{"arch": "coatnet", "model": "masked spectrogram model", "dataset": "phrases spoken by 400 fixed synthetic voices", "train_examples": 39062, "n_mels": 64, "hop_length": 160, "input": "log_mel", "win_length": 512, "method": "simmim", "mask_ratio": 0.75, "loss": "l1", "norm": "rmsnorm", "norm_position": "pre", "activation": "gelu", "mlp_ratio": 6, "head_dim": 64, "fused_qkv": true, "qk_norm": false, "parallel_block": false, "inner_norm": false, "patch_size": [4, 4], "conv_stem": false, "depths": [8, 8], "widths": [64, 128], "init": "orthogonal", "residual_init": "none", "optimizer": "muon", "muon_scale": "match_rms_adamw", "lr": 0.0045, "momentum": 0.95, "nesterov": true, "orthogonalizer": "newton_schulz_5", "adamw_lr_other_params": 0.00079, "ema_decay": 0.999, "steps": 9100, "batch_size": 256, "epochs": 59.6, "lr_schedule": "linear", "final_lr_fraction": 0, "warmup_steps": 450, "weight_decay": 0.2, "adamw_weight_decay_other_params": 0.01}
Rows from block 3 of a small masked spectrogram model, named by matrix and row number. Rows with one number belong to one channel. Each number is 128 + 24 x the weight over its row's rms, rounded and kept within 0 to 255. All counts start at 0. Numbers have three digits each.
Before each channel's rows are labels from the 100 clips, of 14848, where the channel reaches its highest value: "responds to" is what is common among them. Only what is clearly more common there than usual is listed. The data: phrases spoken by 400 fixed synthetic voices. In brackets: how many of the 100, against the usual share in percent.
# convs0: expand pointwise conv (model.blocks.3.convs.0.weight, 256x64x1x1), inputs 0-63
# convs1: depthwise 3x3 conv (model.blocks.3.convs.1.weight, 256x1x3x3, trained with AdamW), a 3x3 kernel
# convs2: project pointwise conv (model.blocks.3.convs.2.weight, 64x256x1x1, transposed), outputs 0-63

responds to: child-like voice (83 vs 22.6)
convs0.242:133122119149074121123173109160098130090110160145143126154116123109129142155110135124127127149092108137180089144115100076112106143125099111105098117133103074131123152099127142123145116132151181
convs1.242:136172142126116107141171149
convs2.242:107130137161107138145082149153163157134127130142135182148135119110140154140164104103074106143140115121155148120102136122152071110131120090127128125093096112087143151102115161112104140129093159

responds to: child-like voice (93 vs 22.6)
convs0.50:169106144180090120137149151145095147088131151147142136186112095147103136123156108117128108118142121163143152167151114125101141126112126110144139105149115122100137135122152131145114195082135156
convs1.50:140152134118097126135185127
convs2.50:100112163109116173143124141144117136146154109144107170130096176100151092145158088128103146137107127103104125155147146110110098146143143099175115124116114105069132116168133139126117138078119141

responds to: thin (high-pass) (36 vs 12.5)
convs0.239:108150129135091152150144157148135123074131126100128093154084067105121105153126165134175142130132113122135159145108101115103142105126081141107113125128123129097141115162172092135146109134160107
convs1.239:143135134103066120140143129
convs2.239:122179108176109191119147171123142112134145103137128124139077105096121132131124127145133148136107122162189127157145096095103139161110107157127113096138083104128136135162140123117135153134132136

responds to: child-like voice (50 vs 22.6)
convs0.2:116138148144151086122184106069123113117168091134129155145138104122080112171165159094094108133134136142112117151166117127142126130157115139145131108112105124176152135139142134121131122137176152
convs1.2:121127113133184131131164105
convs2.2:141075116133117169170083139148134143141077138119131112070137150123141114114091129161200128130121123083144124113122139156128100125111160112136149126131156129069134144127117131129118137111119110

responds to: child-like voice (46 vs 22.6)
convs0.107:073138102105124130131180137150159131139135106100083124124168094095137140078120157119131124110142099138149114130156132170171082094131150117133104135128098078108142148131124119137116121133104157
convs1.107:105091103136143123114100091
convs2.107:117113116107141081113147126139151131114124178127111153143169107132131141085102136185140166102155144098108107117159115145142136146140120147100160172169124101127107107102101141130133076146144106

responds to: thin (high-pass) (35 vs 12.5)
convs0.53:123133102114104099116123131142177151156106127126132140103116133135089145166096147114150092145159111108137108174104135146120059164097112139125133121095133136089125166109117131099097149084106131
convs1.53:110151135125188132107139123
convs2.53:125074146142148161129162152114067138142119122106148100133133111084133089134135142111163140126145150151117134090144103113161156088142131144125163120142086168116131125169119099140150120144172117

responds to: high voice (83 vs 24.5); reverberation (76 vs 35.4)
convs0.125:105142167168136120175105110147158163097138143173126136132124137170139166107160108128139136100166162121147085123110112090130096126136137129143169104134144129137148173147143151169137120113140097
convs1.125:129135114142136135112102067
convs2.125:163133109135080154131130123130120124161097118116129097141146093106125113130137119137152141117093105137145155117102099176091138162086146081171082113128122114152133147173103118150099159109124157

responds to: high voice (55 vs 24.5)
convs0.187:143123134136079167160149109103070106112145134109157089156118087098125134072151159167148154135174160121126137140118130137113111134100106119122137108101110154112121131092123131126109139127112083
convs1.187:141090132122106139163168120
convs2.187:120129109129109144175115120105127091084124103135109137116170108172106090116114130150142087121162160133123129068108136127159115121137135118123146131082104113120129135163187141135151164113095150

responds to: child-like voice (81 vs 22.6)
convs0.226:201111102121148095113124108128099108131111135122147160099106099133130128121124127116169061139095166163136112118103136115139181146140140096139168141130102106124168122110126136143155139134103134
convs1.226:095101125145126149093090129
convs2.226:126120076136135137141114133151123117174131163099159137116083169158137125157098123120170102119119164146100113165146111123099145125142101108148141157094145114132085127129099111082115116144128078

responds to: child-like voice (91 vs 22.6)
convs0.134:189145110131121127125158121093140168133125167154159126138138116112140167121106119091105085136130166213154143133125141113124142139125160124127142113168096121109121123089116113139096153130114123
convs1.134:097181144136109107129110126
convs2.134:125112137168145146109154140158133095099184118142162069130096091088143123131115118121148120141101102113138150118133163148109068140143117123155150141141130136126148171118139169101156151105113126

responds to: high voice (82 vs 24.5)
convs0.99:146120095128126087150161134117131067136137110112131164139129108136123152083158085152135144096099120103120123115155135118137097097151120093103101173124140099133160186148143138164121107135126108
convs1.99:117084091152154133112115126
convs2.99:102102153120130129099118143143096134109112174141120174117147165109154139114125113159176157127177130127131123160122129111136130080105127134163121083153122069166137131128096143140145116158154102

responds to: high voice (55 vs 24.5)
convs0.247:136149106097165112099114139134126132078127137090133176100137127087157121170149121108122136094138119090116096095168088132144146138110103152119115179145129144082125120158112136117123110162104119
convs1.247:122106117129171133130077128
convs2.247:151098138121148131115156129095140130136136118181146104114147114179091137154151103153141075148104131171124119113138139178144154134103169081146161082162138137155118125116139136123130146105137129

responds to: child-like voice (51 vs 22.6)
convs0.135:140144117101115141121152097106166140119095090168089099117130148167116137130166122169138139170124099098139130119167136153084085158131126123174143140123124112094153151087135123131106134127097112
convs1.135:137123110158144126171089144
convs2.135:109135144133183091163135134124078120120111201108131130122137131119124095105148128089169110098148120111137137154145161119146129092080136134135154144132177135131129139142124137153126172121143092